Weights of a small audio captioner: decoder layers 6, 39062 training examples.
Rows from block 5 of the audio encoder of a small audio captioner, named by matrix and row number. Rows with one number belong to one channel. Each number is 128 + 32 x the weight over its row's rms, rounded and kept within 0 to 255. All counts start at 0. Numbers have three digits each.
After each channel's rows are labels from the 100 clips, of 14976, where the channel reaches its highest value: "strongest on" is what is common among them. Only what is clearly more common there than usual is listed. The data: synthesised imitations of 52 everyday sounds, one a clip. In brackets: how many of the 100, against the usual share in percent.
# convs0: expand pointwise conv (encoder.blocks.5.convs.0.weight, 512x128x1x1), inputs 0-63
# convs1: depthwise 5x5 conv (encoder.blocks.5.convs.1.weight, 512x1x5x5, trained with AdamW), a 5x5 kernel
# convs2: project pointwise conv (encoder.blocks.5.convs.2.weight, 128x512x1x1, transposed), outputs 0-63

convs0.362:128113106113147119114165105163080071055111130120081092182120125171151164153159057114123074120116132093126137126106108171171153148132124097076090166131051125151077114090135129130089119142114148
convs1.362:097115157087167133106117101147153156082094173102107179072136162122081163153
convs2.362:077125130137190101132117141107129123136150157067088154176154168172089206116129155098101114117167151101081122130141148080185103157092144129180179113107153122110130094137161108110137087070106132
strongest on: animals (34 vs 15.5); signals (33 vs 11.5); muffled (low-pass) (29 vs 11.6)

convs0.140:098123127171134155122126098160189085167146164105065087112127091160122112100163122156126149160121080053090100154158177159174147186109084105176089083106107154124170117104180115087129176115128167
convs1.140:112143161117121163130098108167084097109130148094067107168218125140140136152
convs2.140:118138162152123105130125083102139108190100103183154102106136127123143186118100177111129072118085147152146159145130138132132129186060146134170124103114132100130183135107154159094104118115125122
strongest on: household (41 vs 19)

convs0.276:191124107103105126126157100165091094147148135142121137196122109109127106132131141125166113156110158126072092144158137099180109168139080152070073124095119109098131154061103131144101067083135146
convs1.276:162158149131063179107142124130156107050131108077084097126101157130155144130
convs2.276:205156079096092127087138141074088176133126115156115116141155162154138083126138097152094105063130168067059142086109117100191172144141156133098117139116064154144136124166194065093144140134089152
strongest on: machines and effects (61 vs 21.5); laser zap (60 vs 1.9)

convs0.394:140151153049170098130119163123188142129152141048113159125108136121191111106111114096123145122115111027085131184152071230131151071121175127145107150099118176149162100101117147134147191105111123
convs1.394:140141109134129150118079117188163150050088205102138110142127128167128130118
convs2.394:080094137142131092116164144131172129130115135115106127201206129131119105127174120083160119094110122052118120117187104113092181186152141126123060131160149107134115101091156149130120170139152104
strongest on: mains hum (44 vs 12.7)

convs0.29:161161101098101155097124119161186115157124097160122100127085174140131105109059079150152123149127144105090223195166092125101144130096100123131100122114141130124131080075096148080174155179120121
convs1.29:133146148156129150071098082112130141107120062102166180131135094159166173164
convs2.29:129072143117081135158141084138123169133125097135074056100123130096133130077122084195098155132157108122096096135164182133144121125083174124123141147121104197153080153155144142106119152168165152
strongest on: beeping (34 vs 1.8); coin spinning (34 vs 1.9)

convs0.159:097134108118125099135137068130125181108126139077142085063097124189137078112128135089100097177130124119138109185095130188110137164187114100171133160103095097144166065119164062111094106117132091
convs1.159:152141149101121087107170093162130150119084060155093147132085172165121158085
convs2.159:187048128139099075149129106113058095130099142125133181154151118164111171191123114159089110149135077088070117151088107146130111131113133118089107087177121120161115127147107115093157124110193133
strongest on: household (40 vs 19); zipper (37 vs 1.9); signals (32 vs 11.5)

convs0.412:143150115112153194160218101160147053120139119120067096094178095141116179137138072088131132132130109138123113165131145147117131165137145128118144119130186104132143127152088190091124116207151167
convs1.412:135141069158106193138092105117129173089104091169162121121108158162128159079
convs2.412:130166152132130177164054107119101121119103161107138208124137098111175115106092068083090092078149128157121113156101118094142110116117147133099158120125159145105138160148059129163120143187145155
strongest on: reverberation (65 vs 34.4); text has "room" (65 vs 34.4); text has "reverberant" (65 vs 34.4); group: machines and effects (44 vs 21.5)

convs0.77:094101209145118146146178088166207122092142115115084072133166035133140131174155094100110165103073105149163178117153108154184184148135140128171160141111126154161142147126106145172137190143145145
convs1.77:128132164098142097164107088199116088111118177120143140071161160135147082159
convs2.77:121110098103138081116140113180135098147093152192160122147108087096187165123147193156213113132114133128075061114102190123104094141094087100068070082113160133136129137133191177099135159148161106
strongest on: people (38 vs 15.1); water drop (26 vs 1.7)

convs0.194:157145144087108105138118120171162087086144126097082148112115138120148171121087114122111105110132151108158074075124118070071133162093093074063054110093090144092129152149098103156142141145085156
convs1.194:063094111134176092155118159071069097117171152156135081125121132141132102139
convs2.194:157139190114215085042144124139093105119112144086157129145109114180140178143096118137126125106132106051183106139129111105149147174100092113108187118103133096168122084127135151114139131121173145
strongest on: people (54 vs 15.1); laughter (30 vs 1.9)

convs0.474:134054124129144114115088141117132113109082128112111082156121050182126137152109096127147099097103149142092111077127117119150152160128114045092163077162086082158095143088164158159139118151149149
convs1.474:131114166120082100135183131133097151103100188133062193141160138115164122133
convs2.474:147118113151142157117120145142140147120153126092109127193143176150148111145132123042107133135182126070154111114149097163140138087070165109176135168009091174112159136124108086115070077145141112
strongest on: signals (53 vs 11.5)

convs0.443:160105149101162180112085069119129166155079119081110117126174055163088177112142165108141121077119086125154150119079162089185127104103159174119163177068124137140161160134141156160102149144130157
convs1.443:135152105121167071127110091143093115167164128060144098109086182151085136143
convs2.443:150169050170070124106120090140108116151111059125144099160118146132114106085129164124100131142027107132122136156129146099111165139127145122062192130125074120165144114148133090122180139136158136
strongest on: whoosh (28 vs 2)

convs0.8:118159145068129115098170115097153126111121172081098102117134133135168184192113129118129108162092106090179086065163118126079137069150147163084114162091189134142119139151085117171182085139128159
convs1.8:061077115187132092140122135168157143157081111126117122129163098099104157181
convs2.8:120121109206168124130145124115067097115183126115060208113105101095112160130116137125090133113124129145113135112176105141156069144054130112138085145106170108128089177141119105135073071126111126
strongest on: mains hum (49 vs 12.7)

convs0.349:158179194188106168077073216183073132158104118123087125158211101150106098136130149157085148123142143086150142146110125150086120161111109143125154118152129109173144120123123087122133155114067144
convs1.349:140113090143124084102108083118090158175158130144097131150153124064063089100
convs2.349:177130116128126173126121138161127109131141132101174202135109208176109109104101156100155163061124130120169129141151130148116148171137150070052133096152158174116079141136113126148122108133147166
strongest on: signals (28 vs 11.5); beeping (27 vs 1.8); knocking (26 vs 1.9)

convs0.190:081076140096178092156150116087105144123117153097133135112158154186104080133139192156120140123162098067104099127164120172073129075152148125124061116160099126151100162098118044117144162070069045
convs1.190:140164145080071164127133098065135139120098161154144165091119117064143093149
convs2.190:112076144117064175102114113071140069120020155090216105099132179111180107118099146154159159139107104105129103109113135128128141134124146099116110114096063159141128141112162124086129141142089100
strongest on: signals (34 vs 11.5); clipping (32 vs 8.4); text has "clipped" (32 vs 8.4)

convs0.334:104128077097144101086149149092130130125184186074196163158085121110197110198096138138057099117126180150090105108191115129085164105149117178149110124116145089112151188170140163086093119137139128
convs1.334:127137097137094076094121157169169163152059108125072159109130112084116152098
convs2.334:136121131199132098158162156078131138096104213127133143115115097139112103199152129149076103153127108044122147148093126089183113123114158123137118124151132162107139101119110126159137095116151104
strongest on: muffled (low-pass) (58 vs 11.6)

convs0.439:119136166134095095151224078147185124090150110195114140166105103183098122183149111121073119115114137144160197130152142121114141091105130116139173146105111131142071175102139114117080097098106164
convs1.439:115129111147118174092138085078139105110112167113062116120184115111153149060
convs2.439:131134161144081145106149118147141122122089148138136128115120089142130069115156165122086111173147141110189134105153104099088110049151095095107174150069109115105123123176079147154110175135108119
strongest on: mains hum (43 vs 12.7)

convs0.263:142112127180152143160154115106136052145110085138124146097149090096204108104140111113165166193150164112134139093111136186123102159132145099141116124090134095155150073095093113149137081152155119
convs1.263:110116162097087121172136101103138157125087101144147146083061104148172169078
convs2.263:159163181116122085198099135105096107100094101161150130101123104099114123154116083068084113214195110160137139163137096067115135147163170117083179104154103144099163123093121116111140127125132161
strongest on: reverberation (62 vs 34.4); text has "room" (62 vs 34.4); text has "reverberant" (62 vs 34.4)

convs0.399:171149089099128171168154129095158158179151107118104144123166136158117138132117131159145154137132202181152096089124135119113116107076075081162114110137162139104173125160170169134128172115137059
convs1.399:132151162141146159121119096082081094106066082139135093168118185165143160112
convs2.399:112099068143091061087087082119101115070096130113139168139169152140058116119165086106105129103156112150108093181052188146100118094134128103114133146137181117143066092203163150108113136110105174
strongest on: bird chirping (37 vs 1.9); beeping (34 vs 1.8)

convs0.297:131132177146132136155105126104092136157138178123138077133152108131110132114044114143107119170151121135163145196145086173080166140108099136106105129112146149171133160131136185119134098190113149
convs1.297:119122102094113109097097104090166169119130073168139163094100087055108121102
convs2.297:163185102148136128149096072079116145126159116142147169165118118150206137147143121143093141175111094112133185110102128186167162147130100109117161089145110148104177153041111165117152084102104221
strongest on: animals (35 vs 15.5); bird chirping (33 vs 1.9)

convs0.488:099106111168125125137099183137131105098120093124161101153128102136164066164036173145066046095135149188116155146150112123145112224126074063148133114117067099158162143105140119129134111118083143
convs1.488:152146139123123183149139102094145081102100123075082170186140118185144094136
convs2.488:139131122123083142160172115166130097132089140093200138134148127122137151153102116190084133110094123129170058143150101119103123156173061113156149106110090165129106141153162084122150145161157107
strongest on: machines and effects (64 vs 21.5); sawing (28 vs 1.9); whoosh (28 vs 2)

convs0.318:117167136121059108097130168138088143159158112108127071113176071092142121100106151181182054098138161090163146082128108160096140140215155093191087103171113205089158096157143143131099134184156136
convs1.318:095084100167127081115157186130094098171176118113138129128168100105128157186
convs2.318:183116077099123125108133105072169134109177080162121198122106115156140129100145177077122118122129129150150141084188169119070037154083129150152127140122130126106149094160179181159133126132100090
strongest on: white noise (29 vs 12.2)

convs0.254:104074120070171184123091167088136124135135128121133176139125091152136124148139153134192077106140132192109094173106087119087124049162178147119145101110069119081124140164133150113128181164137126
convs1.254:176150172122084167091175142147139150067105113117101089094120138143184161123
convs2.254:168086172134166158136113113124155067121129185106129123121134169152173111109075077140087132115082106121085065129142076105116102098129137127122117114114141119133122170135142107130137124179092100
strongest on: reverberation (67 vs 34.4); text has "reverberant" (67 vs 34.4); signals (62 vs 11.5); siren (41 vs 1.9)

convs0.350:121146061108105151149090139143074215168086136122116159153127103064118061107148196114143080117105061101173149122126140090122148148096120123093136180030134148045150125165109178123151154110114134
convs1.350:117113122170123153123135183054161094122149067133114130073113109154087152159
convs2.350:042131139186119136110108156142078137135149122052077169081129112138121167137116110067090164160136128069099128087108166152197107142145148094139165195131179115092139125163148184109112162145108075
strongest on: nature (38 vs 13.7)

convs0.317:055083105099097158204105126111143125083132108061116130130155114169111118174090108138120141137094085146145166101100089116104135083073134135084096097073141135149175155147131108138155150136100153
convs1.317:076086139134131115082119143101126123104113086122143179193117123110200143173
convs2.317:108078133153144112180105106143090120075065141126077119126048171153115086126084137138143085141148173141150095210125144098183099174116100144128124159154099146125156170125172150130142148170134130
strongest on: white noise (46 vs 12.2)

convs0.80:136108132078195155091134126148154119134135161065138137143151124162129130110087131104175067183088089080141144087171154088117190143107089163197130067095193119210159198120141124115134119088148098
convs1.80:134139173148104123155103059105112104121160126221167124161131139095156103132
convs2.80:103185119113179142126178130100157130173161113152194132126152098108131099127114138140160108097116174143129163223116135103110132119096120164053127084117136087180094193106071086096141110165142142
strongest on: clipping (26 vs 8.4); text has "clipped" (26 vs 8.4)

convs0.64:121121132137115121151134165110057122116126137130145095128176139138188127115174144082129113135167072168090134152123136233099168147121147144109123091112156114102115149142148187099127153174169136
convs1.64:100083094080121099162182203139142112093143129123104132104121118073150142169
convs2.64:107085132162099138133110093113112134113135111150095129083113136167113120154087108153070148170108107122132182126130113088101082085148112116138158080142143080114082151111097087138115096088147142
strongest on: nature (49 vs 13.7)

convs0.291:122109098108189165116205100176132157183120104157130116161148180133093128080118162108144131157111110129115174155156175149127195137051111154150045063149133088071121115150089124099145161151139089
convs1.291:102130128081101121113102123084106111110139081097102109125072092109088073064
convs2.291:118138145152156121083079169202132171131194157080093168109147130090104095111131053135089112181096127101115124105105089146092130137117114177159208115117116115135125165168133083205081126072154125
strongest on: household (48 vs 19); door slam (35 vs 1.7)

convs0.284:147132092166160141143197120175173150169113098170140094132143120123097135075080109105160142123106098134148210135171166141116205130068074176156060089112122104075122098137107120104149157122122096
convs1.284:109121112097076123102098124082089119125143090103107095093084082114091080074
convs2.284:120121126168147144110102168175137170128193165042102156139136123119078105110169073153087121143099128099115081069087103135113144127120127200147180105129122084136120135154132091204085128057146119
strongest on: quiet level (74 vs 29.4); door slam (37 vs 1.7)

convs0.434:129134147121059213114100160173109128173118105120103159106064165159077133087120144137160117142133148073136166140140108156127093104158090131124112111096128166109112145113079171149172051178102129
convs1.434:126142135116144166122116126127116127135137122111170146134052130093052112041
convs2.434:164126155160136123169144153158213106124109125132157126067104113154177118080124135168085094085129192129178169164157174159126031084022108104092165119127060141125126158158145138161101075128108163
strongest on: white noise (96 vs 12.2); clipping (30 vs 8.4); text has "clipped" (30 vs 8.4)

convs0.6:132139061135146166104127109144133097152054102118152073142157143133184115042107097169130126176150143159096170173185130115091067140062110124097033113070149094128129096110117103156169091133135171
convs1.6:134154112096165136147063139110163094101081142085092142166142148155171182156
convs2.6:088111125032110131172152116080146151085141125173161063111147082116122128094142119175090147129130130099143101100126134073147108125144175098082133157095127154115106155164119107149144106119157135
strongest on: animals (43 vs 15.5); beeping (29 vs 1.8); clipping (28 vs 8.4); text has "clipped" (28 vs 8.4)

convs0.147:130099109100074129191151160153174181135139124129085116135116138191084151113151093183179139155148121080201167148156146133136137068153116136119139166113146082144083114084126211148185094132168113
convs1.147:106084121147106123098132116114087169160175086137160196132119137191162162150
convs2.147:122111117123099119140135118124090087102077133116108138083093139172136147125064123172139152145111158142108116146151178092121115079092139096120128123169087137188103120161195170134095102194127117
strongest on: white noise (71 vs 12.2); clipping (38 vs 8.4); text has "clipped" (38 vs 8.4)

convs0.95:100149049112100124170166119140112097151141101090167062105064113138142151185114137157152121139091097167183114176126090157073141136104075121101147158136174156198117101132146115152095111203189099
convs1.95:094100136154135143087123118124133161161126105194148124148082180122127190193
convs2.95:141106135138148175124112134130117104129151105086087148087101151129163159116104103108107149183148103158054129127105154084118108133102089155114084057112147103155057178117184098214115178125144141
strongest on: reverberation (63 vs 34.4); text has "reverberant" (63 vs 34.4); bird chirping (25 vs 1.9)

convs0.204:193139106125135121114103116121119109180102175131146130124128134147149112121124165106160104138169168094123136122137105072121176164116191109135156232106120106163110156159153096173130114153176127
convs1.204:146103173105095123117117159109136125107170128132169168040103124063136144099
convs2.204:113140120121076109164089137109158181104144082168193082162135079154101097107141136120134104121097109125101151184149173201131117172165168201105159112092155167166134105116078127149117161140171153
strongest on: muffled (low-pass) (35 vs 11.6)

convs0.134:106152048104156194188105079129093102202112154145127116090194158152071145090088111177078129140142190189208085134155110136163111122120120090151164161144165131132106109066156137117096083135083135
convs1.134:084143122113142145121063069143131135079091128128086168139082104128166135072
convs2.134:131091140109175134126131081137051110167139126116164125123096115120114192176089125110074092167147093144116115101143155133183100092093095110110162138103152123105148106076148085102176105171100134
strongest on: household (54 vs 19)

convs0.337:143123111159104174100129157145187131112126099109198136130160114141092102080127114190127137097123108140160142129116142121073118197127063125178129121100157133109157104106147165118172100130132101
convs1.337:132172135081085149140127108102080103080132191140109188155121171143094109110
convs2.337:097144109098128152138108093141049121193139113203150100088127069148118142145051148202144110104088152106162081131123149121140085139126111113106144107160143095179187126143114059110124131069137061
strongest on: signals (33 vs 11.5)

convs0.354:184122163129138135129139138145112146154160110168141144161086089128129121130143165129110143174194166121094117137182123084124065110122075115152157093202149089173110132142137127106070151075119146
convs1.354:144103110136154083146160151081175188120075123126140180066117136091117123108
convs2.354:092165134090143162145163076185135119148152115115165127162128184108151168099145121136102145127117181108119153073176163099136166154120145141118105174065119150079113128048133113077147131131092110
strongest on: bird chirping (60 vs 1.9); animals (60 vs 15.5)

convs0.110:151162101121090106114155137090133109080156190089155143062126149130112163179099127136088129140094111036168115134067210074142142126129159142111135141098163142124114130121107128153148168084089129
convs1.110:108117124101138159155141094172202110114078171101125080131138087079099131101
convs2.110:173140062116099128148091038097156089116132160149107178122096207122183121106079109091124129112134134139125173139142199123121167115102158106145130115173132172138075082149160142110177166149106136
strongest on: thin (high-pass) (36 vs 12.2)

convs0.503:142204162122088174130169166137096197151055123136124179120159095108147123132112129130116122177127129117177118145130168086105181128139151120110173145055126151119135180141107176208090089162093106
convs1.503:110139151125127108147139109110156148128134069151081076073105143076114077188
convs2.503:086175160182167098151071157105143156130081098115119111091138094112154152102111108086135128085177090123127091167107177150151101163176118074126092160085122197088135173170090093089108125069136155
strongest on: white noise (42 vs 12.2)

convs0.490:109123101140152123096156164116064109047154142098132152130177167105096125122059123155106104135151136091126082128114178141169103160176142061137143142081074135127095070141119132064122108115143102
convs1.490:071159119123089104080140171133167106141090115170062122150162152130095088119
convs2.490:171130133086093051130156141115109128109138153133129059114163176119106141135147086150086133172150117118181093181141150155151118069109115085123119155170110141116144179134088198087104201106096086
strongest on: signals (35 vs 11.5)

convs0.363:130105128136176111137129097104132098137062089068164133135079163100155110046099155070169106148113117154116116125101148129074134104131085064094150164153116109095120137165134095146128106106196110
convs1.363:152121134167105145130144123163123136094059079177128089096136117091178166173
convs2.363:121131181116097158111157097087094109057108113144098141128144147157143114082072131113141161175144178103166085080166189119187198093113146114104150171054155161127113081132121084137150116142132193
strongest on: animals (36 vs 15.5); clipping (27 vs 8.4); text has "clipped" (27 vs 8.4)

convs0.13:179138213161051181116150120163119163115122160109150079082121157137163155181149069147103112164116164159182162141144097126106141121137125119097150181108107104138156143142135136176175133155167123
convs1.13:116137083145140113106115160137164139129076045178179159103114123105082112115
convs2.13:082122151165144120135027100153076123137156098148140170121122100086141182118088064145099165127136099143121094128162114136147110181142101170136131115133114184098167138099095185110042101134174171
strongest on: beeping (40 vs 1.8); signals (40 vs 11.5)

convs0.373:097164123143101132089113139108141158196137098125081116113161117128094202126118096104137152107111158178170108117103191135160134104156134158100153176093164136141110138092146069097132134160143165
convs1.373:118151149158134131140117132086147094106098112110094093129117162205214161137
convs2.373:102140139217112155141073130119130157166134103158100149107159161146187144206117111095091140105150156149117119145143178134170138107145071129127186125100126113162142146044088126106167110109130104
strongest on: clipping (43 vs 8.4); text has "clipped" (43 vs 8.4)

convs0.36:128082099112154145125130170080144143097099129132114048161070098100068158132120127182113086079192119122141043131143146133119147105145129180177146113108148088143130112082155122192138150094143163
convs1.36:122170152121140144122078110105173119108100184111152149124033095109158149126
convs2.36:153102182114158166104179121155141164087135128118185131147129133148127138123101132148180115174066135104156125120090135141144165140128157119174115127148146102164066103223150162126139089082157120
strongest on: muffled (low-pass) (47 vs 11.6); animals (40 vs 15.5); mains hum (35 vs 12.7)

convs0.376:138184092139132118129114060071124139118090104099079154129132111153155095077149158173137115086131099176149126106137148140114125159089094102144178173106128100144143114159087161098097119084172137
convs1.376:125132126138088160103150150156123175146096063094087064080094103110107149150
convs2.376:146100084157093107110193092144077096086109155166133127169079181156169170101124127161122111141086143139079084150171133187155102129135125143068111152116136183150149135081163137146141107141151069
strongest on: reverberation (68 vs 34.4); text has "room" (68 vs 34.4); text has "reverberant" (68 vs 34.4); signals (45 vs 11.5)

convs0.486:137147095143137104174117149149150146081137125130131145127078123142122159174148154184146063118168095118180132120138160211160121119135061147137147107139122132122085090159148156164136092138125156
convs1.486:180132148125111132100145165055166149142104114133134057100122148157161100078
convs2.486:118189148126150139149092088189084097096112098143122115132134094139147115116118140062098100134187166190079100118106126085093110186215063136159112149186135123199146149129104132128160121112156128
strongest on: thin (high-pass) (72 vs 12.2)

convs0.413:159156156108150122108136045124091138101095089159096160153184113148141118113127119165059121107112165100139088078149072123118110129132103104139112114211099191146172161153142099125158179140129116
convs1.413:117160114167101145107148102142104080084087095104149160143160152148179194093
convs2.413:165111131134055129075174134082099125174162168127154113114070183152108081104098121105174107142148112193112106095115153088167110097110108109130110149179107098157129085152151143138154093145088079
strongest on: beeping (33 vs 1.8); signals (33 vs 11.5)

convs0.37:167099051171093188110140117169078153115172093130134179131130115091120113127045077127105138087100120089119102131195096187130157123146167126128098103113188146152131147079078151088151127119184093
convs1.37:064078104103096125105142126113102078100156150144085138107089182171152162120
convs2.37:201136115083191104119048156081110064119106199160136189125123156132072119110129117138130122125157153153119095110147034155112103132103139096120122140182104100079140166128122164136103180169156135
strongest on: white noise (53 vs 12.2)

convs0.259:105113113174141129137115144132144155106141089065110172113155083113145127149162125181116148092106141123156110167078133179062174143107132135073129079165104163137145109180171170147142116075093132
convs1.259:145089120151144198183157113159115135103103104105110081124149110105082153189
convs2.259:134165113124090092115108103140146086102156107090101123162108104120109114129112129174093110120050109092081134107154111114097071108177177067198117160120177131210147179146193099132117107181115105
strongest on: animals (42 vs 15.5); fly buzzing (29 vs 2.1)

convs0.411:130108118125117143088087131113153142075108178079141082145147136096144107152182084139138126138165116135120168184182149164135140144190084183135136101118081133143082097098159098102152092184155075
convs1.411:089094117075110095121140170181103126157179065132118112080130095152110128160
convs2.411:135228142176059101099165112069111169139105133146146178091100150104106089155175108175158109152085173089133166184163138144140112063130124124119092128108093131132079124144171106172090139159091126
strongest on: muffled (low-pass) (30 vs 11.6)

convs0.130:148077137140121132105092129099127091096133123077153099145150124111172086160074108123148177141070143126164117086195076128163092134151114127164079072120143127105116073125153149181124098081138146
convs1.130:138137091151086157153126141150131161144110077090065072135171173156134163098
convs2.130:222168104152139086112128202176153142127130121126103136134170157111059119096135112159131153110074086085168157090116111146145135189117108169174095085160052127138121122182166167117095113095121170
strongest on: nature (34 vs 13.7)

convs0.481:131151169130115174125105096137130112155085174109150090107105114110138110177147078122105102140139179135167084091123139068102098123134105101139175150151108142188175096161115099106138146117157163
convs1.481:161148077069114182184191145098139121135173095142139158102133101146114136122
convs2.481:124109171108136137140177165059124126122117112124169155136110123175140097120102199068128107114166146129151148141121128151191163116114112083099158077153105162120142146130103100130134102153158142
strongest on: nature (51 vs 13.7); muffled (low-pass) (46 vs 11.6); thunder (42 vs 2.1)

convs0.402:093088208155119149164167087171127117154166139136096141206107049121192165166136167078121172101146055115083103168160110124121154119122078117143158176129125184128145105091135103152136184100108178
convs1.402:159126116102140110089129160157101074106162208136120078110166139128091115176
convs2.402:112167078088080134158075127109132113165108095179144155130138080081125146111142201095181073180144119155149147130161094097116091114066079133105145093125140150117089097114131173091178145151149185
strongest on: clipping (28 vs 8.4); text has "clipped" (28 vs 8.4)

convs0.316:092158140138106111119141157130111139126129113110057141155172087123100127098114163124118202146166034034130099118185151108157114143073097101099161109148112190164113190143150114160111189095120100
convs1.316:165183139101112180107161145081100109126184151076107146119093124102086096111
convs2.316:112212168157110134159107129155118044149108167172127199158152121076152194106150118131076182158141101112072133150166128162135096108131145088091144152156100188096113127149098178162160132155147115
strongest on: household (47 vs 19)

convs0.99:155143166157115146136107131126080105130076097135156125180106115119240146128137143105065100125174154144124109181089117115130162194113147139166125104129160148160193156132122170067084119143132185
convs1.99:127109142101114078104154166174130147096108166103149175071078117173163126093
convs2.99:114140170152181061178147101115086060122135139156097128162101101143105082086091173126123080183129152134123087096101149159111142128132138155081072151079077105137172117115154175136099163128178180
strongest on: whoosh (26 vs 2)

convs0.367:101100112105137082148115110115118182139132140151118101155141124153158112120199143140137139128095082165123125151157123153148141150087152070133108183109124106144146140117151163188128194156125060
convs1.367:122055111094135109076078086175156148058101120142104125145153145142125121118
convs2.367:118147113161118171138123086141100137117074211185131078124098116109155157082197122197173116158106168153115079177162106149050159133141084125176234096119117129138109094149107129122137144110130138
strongest on: mains hum (36 vs 12.7)

convs0.429:143164141164125165091096144114108073162127111105076093124113105104127111096057087104074172159067183136125143101121143159183135180177124129135139138093054175190105107166135132151116138136102119
convs1.429:141138176147084165168143126095152072098114132087141096196124171142146114089
convs2.429:139156164151117123090156063110111130112121084115152117168094121137142110136139146170127126130162060086126179143080081160139108071169079096123123140100110098102165107105089141083155131140209104
strongest on: white noise (32 vs 12.2)

convs0.146:102169155117129156107083143113095106196135124115135149138182114103122131093132082171118182185112163162135100112145175151124066114156217065091165142127096086102103140114194069096155146122116163
convs1.146:098130179149104077064133109107179117132120134166150135144081146177095157167
convs2.146:099131120134065097131068142149133146128157107113165134051096160120147096172127137094055095183158090097111084103153128116152148114090194167134166143086162178170120104064098100114087124081145154
strongest on: mains hum (40 vs 12.7)

convs0.464:110094117131104134130093122115163115136127109146146122107093180141157141165067111142130116103131098126188098214110192138128132186140106133118118123124091150154206138129181102168149125123129149
convs1.464:085108126174111137137112130111108068111097129106132183175164151141057080130
convs2.464:095096137168110139100100148201145128189112104118149126091139060102170133122145107153139099071117192134138146066163064076139137103132116168165106104058077127188144139146075108091119115120154136
strongest on: people (40 vs 15.1)

convs0.256:179120182127106134156101197143094106114139160137104116087099123055107147138085105144135112102161008180146112150105105088121169133112155201136091122175146138110185091161112190133129165186157149
convs1.256:186147146138163135093106137110120073125136128052089160146122085169085157121
convs2.256:097089136010117090124191152175131133120093131156086185069136145147136118187091156158114118079180121121116109067094135129161113163134212095157121158106192122112132144163154101145104156103140123
strongest on: mains hum (33 vs 12.7)

convs0.138:103047184098099084147131116188094134125132106129176114127132133103122156105127149073136093123093083178144131155058115155138115130140122074095150174147153068100138135089098089120154056092132179
convs1.138:079117050117147110165176119124145096146131129093083063156119148103106097120
convs2.138:146116144118126166062114125144175083124115164121131128123160132193098085136079158064176106079138170097105089171143158132111131131154098082125094154112175089142159108124123098102074159123115147
strongest on: thin (high-pass) (41 vs 12.2); bird chirping (28 vs 1.9)

convs0.314:101124119041188157070109196118119048096130130101149107099151145105155140149127176190171137127116169175106085143093105048148087127145176166104145151097163124098124155137070109125138068163120195
convs1.314:088149134120092139056092189173103167125113176136127108091106109129144145087
convs2.314:136149168096104137128165128126180148128167117122155063117121123125133077146116128150124096119125128113170169158090045162079175076164111133146070131167140121140209178106109169103105077175135109
strongest on: household (43 vs 19); glass breaking (38 vs 2)

convs0.22:110122087086133124100172051142132172145109158168124136132137069151176108130172127100141117074196136142179117106143059094167114127148136143113098110129155108091128077089137083158130111106108112
convs1.22:146115138079127109108185172158066105079155096097138183131094131096113148111
convs2.22:146117058164157136098132130107133127117120085112139081094126083071082160099144177152131156151127137153140195122097114156168142108142145100096138188122107099102127140175125155160144114105120105
strongest on: animals (35 vs 15.5); fly buzzing (25 vs 2.1)

convs0.79:151140111182140099168098136081125139099092115132124092161144123143084140126100089076109125160145173159141156156098173086131143127190133142081159110103111145200165159154115094085097084149140140
convs1.79:074094140172173168159092121121179156080115085152133076119146139155137118098
convs2.79:125119129122068108147136068107088147106110103147156165148099137098136082173095092087132124144095160136083110166157140088159086099168126096054152143182118168120095147117073178099157142088165187
strongest on: household (59 vs 19); zipper (52 vs 1.9)

convs0.187:133105094134083094151143122105088122137064164136129084142114175122162113179162130135130070176144095097184170050127163064132102150108093093120112122097120115108158156118160140116127129098108087
convs1.187:142184108075106107128162150084088086154159127092175103067139116141119110158
convs2.187:101117102158136121092150137110153173112063137168174135095147122106108138162173126144187142140153156150154156136153190155165095106102147139103140128144144146112106079157190133143166137163162123
strongest on: machines and effects (49 vs 21.5); whoosh (45 vs 2); nature (31 vs 13.7)

convs0.424:093064105145080130098131177173110090079079144136148115102105122130131132086137127119138125099148164179141157039149106151134101135059073072115145096124046155138181124126187134136136154139174102
convs1.424:091130108169090155168111073124092085158091115131084130171136105076086133150
convs2.424:141158125146136124080108151110181105118132113074102079138102175190113131106108166143131069130125150128155138164105167080139134143048130138162063201128144088142151138119122098111149113091126051
strongest on: whoosh (68 vs 2); machines and effects (68 vs 21.5)